Weights of a small image colorization model: norm batchnorm, 17000 steps.
Rows from block 2 of a small image colorization model, named by matrix and row number. Each number is 128 + 24 x the weight over its row's rms, rounded and kept within 0 to 255. All counts start at 0. Numbers have three digits each.
After each channel's rows are labels from the 100 images, of 14976, where the channel reaches its highest value: "lies over" is the class under the peak. Only what is clearly more common there than usual is listed. The data: made-up ball-and-stick molecule models.
# conv: 3x3 conv (model.blocks.2.conv.weight, 80x80x3x3, each kernel summed), inputs 0-79

conv.22:127139124145098155133114118078142104084131122136163108139130140146104176118164141134146132140131124055094071130111118125129145126140102164124141116146118135097107133139163131147150123144131115128145140066137114110130136185147119126070153164
lies over: backdrop

conv.55:110126123131133126126147177143128117122132187164129132124098199132138135165145189083145119139127099151128103124110151164144176139110105139152115107155141114101123116117174143087128089142112159136149115137115109171118115148151113159129139131
lies over: stick

conv.64:087139125121111134129122120126131141126132140107113140130114145154126121121121167152149115146128120137131112132124046126152112116133115147071109123136131133120139099133104129086158121109135129101048146129128088081065129099069133135119135089
lies over: grey ball; white ball

conv.69:135111157134107091098107165114130150150099135111138120114095115127144123124137099054094111110107123178146160114137129109081158134136103128160134125155143135105148132153127087085128105122092118134143100175129111165163113118154137108169103127
lies over: stick

conv.11:145116099073133119125113122098122167116123099083114124119078130114115119121124135138136124143114138131125132103088088116147138112110122137083090108138157089123135129136057140099151115069126088137091122128081133083120135119117123089128115102
lies over: grey ball

conv.5:120082103113106111147106140141167130155177142135098132124147112113143115182092135106109111111097118153153127099106095134124131124156156120119134150111140125124146109121096131085122118130094115131082149130108113121052103102091142102145093087
lies over: grey ball; white ball

conv.63:114183129141119147104129112078170126107098135137112149141160149175138116109170160114157132130104104126128134129133135139121103159150101107096077126166144057116111080146152114134121126121110111103134160100125112103117154131093132142101136154
lies over: grey ball; white ball

conv.74:117122131103140126136100100120089136102131154139082109090112124150106123102122156202135150116130147137129136140121110146159084080151125102117105113113174126128116075143103108129119119097151114162126151126167107080127136094151119083124125103
lies over: white ball

conv.0:162138143152075169142137131136120141067093120106082163119121140135132119106144127129143165129120143120145152123166104133102131132109091109127114110147117101140105104154161149120142122110135181187075119140115144122072135138140115138120158099
lies over: grey ball

conv.18:131151155096109124117143087112106150105129154099125157129108106131138108094113140141118146133159141105127122119095119178133061140137115143142136155137147127113129097148090128105139145116153177166106138101081134072106121083149159096110134098
lies over: white ball